python train.py --arch="pvt" --model="image classifier" --dataset="drawn small creatures on textured ground" --train_examples=50862 --image_size=32 --crop_scale_min=1 --horizontal_flip=true --color_jitter=0.1 --targets=["coat"] --num_classes=6 --norm="layernorm" --norm_position="pre" --activation="swiglu" --mlp_ratio=2.67 --head_dim=48 --fused_qkv=true --qk_norm=true --parallel_block=false --inner_norm=false --drop_path=0.1 --patch_size=[2, 2] --depths=[4, 4, 4] --widths=[80, 160, 320] --loss="cross_entropy" --head_dropout=0.2 --init="trunc_normal_002" --residual_init="none" --optimizer="muon" --muon_scale="match_rms_adamw" --lr=0.0057 --momentum=0.95 --nesterov=true --orthogonalizer="newton_schulz_5" --adamw_lr_other_params=0.0015 --steps=7200 --batch_size=64 --epochs=9.1 --lr_schedule="linear" --final_lr_fraction=0.01 --warmup_steps=720 --weight_decay=0.05 --adamw_weight_decay_other_params=0
Rows from block 2 of a small image classifier, named by matrix and row number. Rows with one number belong to one neuron. Each number is 128 + 24 x the weight over its row's rms, rounded and kept within 0 to 255. All counts start at 0.
After each neuron's rows are labels from the 100 images, of 14976, where the neuron reaches its largest size: "responds to" is what is common among them; "lies over" is the class under the peak. Only what is clearly more common there than usual is listed. The data: drawn small creatures on textured ground. In brackets: how many of the 100, against the usual share in percent.
# gate: MLP gate (model.blocks.2.mlp.gate.weight, 208x80), inputs 0-79
# fc1: MLP up (model.blocks.2.mlp.fc1.weight, 208x80), inputs 0-79
# fc2: MLP down (model.blocks.2.mlp.fc2.weight, 80x208, transposed), outputs 0-79

gate.178 [115 133 170 152 166 109 138 113 156 165 125 115 108 111 126 121 128  93 108 136 150 108 154 103 120 135 154 135 106  90  92  78 128 187 150 141 102 144 150 120 118 105 124 135 135 154 134 153 126 132 119 144 140 146 120 140 101 153 155 100 110 124 118 137 105 116 180 148  91 168 186  97 139 112  73 159 130 129 149 130]
fc1.178 [174 148 148 175 109 135 125 175 157 115 125 128 153 159 166 130 127 108 116 148 162 149 154 121 127 102  96 162 128 114 166  84 154 134  99 123 132 124 150 149 119 111 101 113 166 166 152  98 109 140  97 141 135 147 131 156 140 141 125 165 130 118 116 142 104 103 143  98 144 157 149 151 130 100  98 133 164 136  96  74]
fc2.178 [147 119 131  95 136 126 108 133 132 121 140 130 185 136 114 114 106 145 131 131 103 179  98 161 118 144 142 129 195 152 135 190 105 154 106 102  99 103 116 105 128 152 132 116 148 120 141 131 122 130 132  99 156  98  96 100 154  63 118 100 123  87 150 128 106 170 116 122 144 106 122 104 131 132 159 118 142 145  95 132]
responds to: orange (40 vs 8.1)
lies over: body (78 vs 12)

gate.84 [101 117 155 140 156 119 118  84 135 133 119 147 143 117 141 133 118 109 140 145 143 125 166 158 116 153 113 114  92 122 115 113 155 102 152 145 121  98 136 108 192 144 137 106  94 146  79  95 124 117 141 168 147  89 122 104 134  91  97 125 169 122 149 163 136  94 166 141 135 120 107 114 133 161 175 119 130 154  87 102]
fc1.84 [148 140 149  95 120 116 133 125 105 133  90 151 142  63 140 115 146 161 156 164 120 142 132 126 114 110 150 130  89 179 122 105 141 133  62 145 123  79 140 134 127 133  92 110 156 157 128 155 143 109 140 134 137  98 150  99 111  99 105  99 131 177 143 137 143  99 132 141 137  95 121 112 129 123 137 157 186 125 132 121]
fc2.84 [ 99  97  98 187 134  89 120 147 120 144 103 115 150 153 105 133  97 139  95 134 104  92 157 137 119 128 180 156 184 102 107 108 130 126 133 136 128 129 117 164 126 132 148 125 114 106 139  92 140 130  97 141 136 144 109 151 140 126 151 150 142 189 131 123  76 137 157 151 107 167 109 122  96 122 129  79 129 108 126 127]
responds to: dotted (80 vs 16.6); butterfly (25 vs 8.2)
lies over: body (100 vs 12)

gate.20 [141 145 121 170 117 106 194 109 129 131 119 175  88  99 111 137 127 173 116 147 113 117 132 149 124 128 117 144 130 135 132 143 154  77 158  83 105 114 110 121 110 120 149 125 115 172  88 129 143 142 132  85  89 141 121 131 136 134 126 139 109 185 107  98 122 134 140 106 144 110  87 167 118 150 114 142 112 175 115 110]
fc1.20 [158 117 126  75 138 148  86 188 148 144 141  91 118 154 108 102 124 125 104 163 121 103 140 115 132 100 136 109  93  97 106 140  92 168 120 149 108 132 187 130 174 154 118 128 122 163 139 103 136 102 148 114 142 121 163 135 158 126 142 152 111 107  96 146 130 137  85 151 101 108 141 138 126 116 138 135 113 118 117 171]
fc2.20 [100  97 169 120 188 132 162 100 133 134 151 130  71 136 106 113 116 108 182 128 159 108 136 142 130 137 141 158 134 133 114 153 149  70 118 127  99 100 115 141 157 124 110 125 138 114 136 128 159 151 109 158 133 114 115 126 116 113 112 148 110  82 159 116 141  87 155  77 156 124 127 123 108 105 162 168 143 124 129 118]
responds to: orange (31 vs 8.1); butterfly (25 vs 8.2)
lies over: body (90 vs 12)

gate.143 [149 129 133 131 122 107  97 152 122 168  96  98 177 160 105 118 140 149  93 157 118 143 141  59 116 135 160 161  96 161 138 140 138 135 127 139 123 138 110 141 135 124 130  95 123 113 114 117 106 128 151 138 108 128 110 142  99 119 120 120 144 122 176 147 141 117 138 157  94 105 112 155  87 144 107  90 193 118  88 162]
fc1.143 [138 114 113  87 143 122 155 106 131 131 132 110  88 143 176 127 130 120 169 132 142 126  95 145 127 172 143 130 100 132 126 130 134 110 146 162 130 159  99 126 119 112  96 138 189 133 132 135 109  96  89  94  82 151  95  90 115 120 106 140 138 130 100 147 145 164  99 104 168 103 158 117 167 174 156 133 110 132 115 120]
fc2.143 [184 166  81 118 136 106 113 140  61 123 152 160 124 115 159 120 120  84 172 125 133 108 111 128 150 124 116 135 120 134 177 130 149 110  73 122 140 122 158 108  93 118 163 132 155 117 156 131 131 107 178 117 137 111 137 155 147 139  94 127  96 137 114 134 124 131 109 139 136 133 104 115 115 134 105 168 121  90 161 128]
responds to: dotted (39 vs 16.6); purple (31 vs 8.5); white (28 vs 8.7)
lies over: body (99 vs 12)

gate.62 [136 127 132 106  78 150  78 139 109 164 138 134 119 169 152 153 105 120 126  81 117 119 128 105 142 105 147 147 113 135 158 130 104 104  87 151  85 111 159 119  97 140  87 150 105 107  98 123 146 126 104 139 145 121 114  92 110 107  91 141 136  92 149 141  95  94 147 122 104 161 126 142  90 129 158 156 170 102 125 137]
fc1.62 [122 135 155 126 125 132 162 118 140  83 124 120  87 121 135 132 111 120 159 117 150 115 103 131 135 128 135 138 124  97 141 104 150 140  94  98 110 143 130 177  45 114  99 150 127 166 142 103 151  85 153 106 111  97 113  99 112  84 110 142 140 105 168 102 122 151 109 143 103 134 138 102 116 112 144 113 183 143 113 155]
fc2.62 [110 105 139  87 142 128 165 153 141 155 125  94 111 105 144 128 138  96 139 132 114  84 117 111 151 140 143 122  92 161 109 117  75 100 149 106 135 113 129 130 128 151 136 119 124 144 135 124  93 150 130 142 123 110 134 179 143 152 148 120  85 123 154 115 161 155  49 149 105  90 109 120  97 135  89 136 136 110 161  99]
responds to: dotted (47 vs 16.6); green (29 vs 7.9)
lies over: body (68 vs 12)

gate.199 [151 106 129 184 108 123 163 125 115  74 161 131 124 119 183  93  96  95  95 105 149 169  96 118 131 133 153 125 113 150 125 125 142 123 126 172 127 100 125 103 125 120 145 143 117 161 153 110 114 157 136 140 104 143 133 128 124  96 162 116 132 166 119 119 107 145  89 170 126 126 102 103 106 114 109 142 182 118  96 105]
fc1.199 [124 152 137  79 138 159 120 112 181 141 118 168 116 169 102 131 143 144 134 143  87  70 146 134 120  77 128 123 153 160 131 178 128 129 102 128 140 123 126 107 128 144 119 169 119 139 111 159 135 148 119 117 141  88 170 141 117 117  66 120  80 140 127 134 136 118 140 118 114 184 134 135 105 116 115 112 141 111 128 144]
fc2.199 [135 102 101 147 120 157 215 133 141  96 163 122 122 148 121 156 129 146  75 160 130 128 138 123 158 128 146 124  86 169 137 143 121  90 135 163 119 110 148 127 128 175 140 137 141 134 148 140 121  80 104 132 128 136 121 101 114 159 153 106  98 123  94  82 107 114 142 116 117 131 110 128 127 148 140 149 168 132  94 110]
responds to: black (39 vs 8.1); turtle (31 vs 8.3); brown (31 vs 8.5)
lies over: body (79 vs 12)

gate.76 [129 167  72  92 138 130 150 150 119 125 137 134 137 102 126  75 162 131 119 173 125 144 117 128 120 113 131 132 130 152 176 109  84 104 131 129 115 172 125 151 148  95 110 152 107 134 162 167 123 125  82 160 123 150 123  66 140 122 131 162 107 124 120  92 129 148 126 146 125 117 126 133 110 141 115  98 141 151 163  78]
fc1.76 [147 138 140 125 111 177  78 163 113 156 126 133 114 115 145 127 157 148 113 124 141 142 132 162 146 110 104 112 154 131  96 169 124 112  77 101 115 110  99 136 136 147 134 114  94 134 123 144  71  83 121  92  95 142 151 106  87 137 122 157 179  90 123 136 129  90 115 117 146 161 119 105 142  90 127 137 138 124 139 162]
fc2.76 [151  93 163 162  99 104 110 122  93 120 139 113 154 152 140 128 173 160  99 142 103 115 110 100 128 147 122 141 138 110 106 111 121 122 111 130 158 152 147  88 127 173 133 120 116 134  73 125 116  92 130  96 165 145 145 166 133 107 132 136 153 109 136 119  89 104 164 106 111 182 124 100 156 156 148 152 155 111  91 125]
responds to: orange (39 vs 8.1); dragonfly (27 vs 8.1)
lies over: body (43 vs 12)

gate.170 [120 136 132  94 141 121 124 142 125 137 166 140  98 127 103 156 140 161 148 122 136 157 134 140 143 117  76 141 145 123 119 132  78 132 142 126 143  95 104 108 152 118 140 116 128  97 151 143 146  83  70  86 127 134 125  66 140 128 117 197 166 108 127 112 167 134 144  75 138 128 129 131 121 136 144 125 144 125 176 112]
fc1.170 [142 130 131  97 131 136 122 140 121 157 184 159 106 135 108 100 109 144 110 121 118 161 106 143 168 119  97 121 152 121 154 141 119 122  93 156 149  77 120 100 152 144 149 135 111 121 161 119 136 127  79 121 117 132 126  48 163 128 108 193 145 127 101 111 152 114 145  95 143 127 114 130 114 113 109  99 158 117 152 112]
fc2.170 [113 116 123 138 149 119 159  93 138 113  98 112 134 169 119 161 148 113 137 149 165 141 173 102 161 112 134 132  89 136 135 104 103 116 120 117 116 169 125 179 151 141 101 177  80 120 101 162  90 147 131 150 124 138  93 155 162 131 141 106 115 106 114 105 118 104 109 140 135 144 177 135  98  85  94 139 110 128 117 118]
responds to: black (78 vs 8.1); plain (74 vs 16.6); butterfly (29 vs 8.2)
lies over: body (90 vs 12)

gate.116 [176 137  94 149 140 144 143 106 122 170  83 115 125  84 106 162 102 165 120 144 127 123 155 151 113 123 121 100 122 126 130 107 135 117 111 145 179 116 105 123 139 125 165 112 128 109 101  99 146 127 112 165  66  96 141 113 122 143  97 104 145 162 125 111 139 121 196 133  98 149 105 150 146 104 134 157 109 132 148 139]
fc1.116 [133 142 128 154 129 117 176  97  86 170  95 161 138  79 174 110 104 132 153 136 130 103 124 137 114 176 134 100 110 156 129 131 128 115 126 131 128 112 148 135 114 123 142 111 125 166 146 131 142 144 127 142  95  82 125 112 120 131  53 129 138 154 119 102 140 113 142 157 122  82 129 189 110 132 108 117 125 161 134 108]
fc2.116 [103 139 131 112 125 107  94 179 140 120 130 116 145 118 110 106 131  76  91 134 156 122  86 136 154 137 102 150 150 123 144  93 148 117 146 143 161 122  84 116 148 155 152  60 126 112 159  97 137 113 116 168 193 137 141 140 138 155  89 113 112 126 148 151 137 140 140 120 148 156 128  88  99 116 152 127 104 128 136 140]
responds to: dotted (45 vs 16.6); red (33 vs 8.3)
lies over: body (96 vs 12)

gate.124 [134 136 133 159 109 139 118 146 140  64 124 171  63 116 152 114 155  90 131 124 107 146 133  98 114 162 108 141 153 129 148 117 129 145 110 136 139 113 164  78 122 158 108 133 110 147 151 145 185 153 125 137 160 126  91 136 146 116  99 126  93  78 143 128  89 133 118 127 144 137 134 145 109 129 142  99 168 111 111 103]
fc1.124 [172 142 131 131 111 115 101 111 107 128 109 135  86 122 120 125 156 116 144 146 136 124 121 148 125 171 128 159 177 131 101 126 124 112 116 160 116 141  88 111 102 151 143  88  93 116 163 158  88 136 118 108 166 127 127 171 132 160  91 115 135 108  98 147  72 105 153 138 123 147 150  95 136 103 160 142 134  84 147 163]
fc2.124 [136 119  83 115 134 146 119 154 112 138 114 155 128 145 173 119 121  91 128 165 145 106 125 152 117  97 187 173 123  76 142 136 108 139 102 136 116 125  99 192 106 120 136 102 135 145 127 138 146 114  97 126  97 118 151 112 121 126 123 103 102 151 123 121 115 161 161 133 153 102 141 147 121 123  76  92 174 164 136 122]
responds to: black (99 vs 8.1); marbled (39 vs 16.7)
lies over: body (98 vs 12)

gate.33 [154 131 142 108 157 122 124 192 122 140 167  89 113 133 145 146 101 103 145 139 148 175 122  93 138 113 157 128 101 154 113 128 116 144 124  86  90 139 140 113  78 137 107  82 120 104 106 113 119 104 124 136 165 171 102 124 128 128 180  91 136 149  93 138 129 109 124 134 124 114 112 149 113 116 151 152 137 146 182 124]
fc1.33 [111 120  79 170  94 117 125  86 113 167  78 125 138 111 122 135 103 161 101 144 113 124 148 177 131 126 141 100 161 129 187 136 111 117 115 121 121 158 100 152 121 117 138 113 130 130 104  91 115 135 136 165  98 122 140 140 126 166  99 143 177 125 107 151  84 126 161  99 112 158 151 154 107 140 128 154 117 130 137 105]
fc2.33 [122 137 148 163  96 109 122 126 154 138 127 134 104  98 121  80 126 141 141 139 102 150 151 104 182 139 140 126 116  75 110 147 162 156 106 116 123 157 147 106  84  97 147 173 121 145 139 129 146 141 107 100  92  88 137 137 103  84 150 128 153 144 106 165 156 133 120 175 129 136 136 146 122  99 134 125 147 149  74 122]
responds to: dotted (59 vs 16.6); orange (34 vs 8.1)
lies over: body (96 vs 12)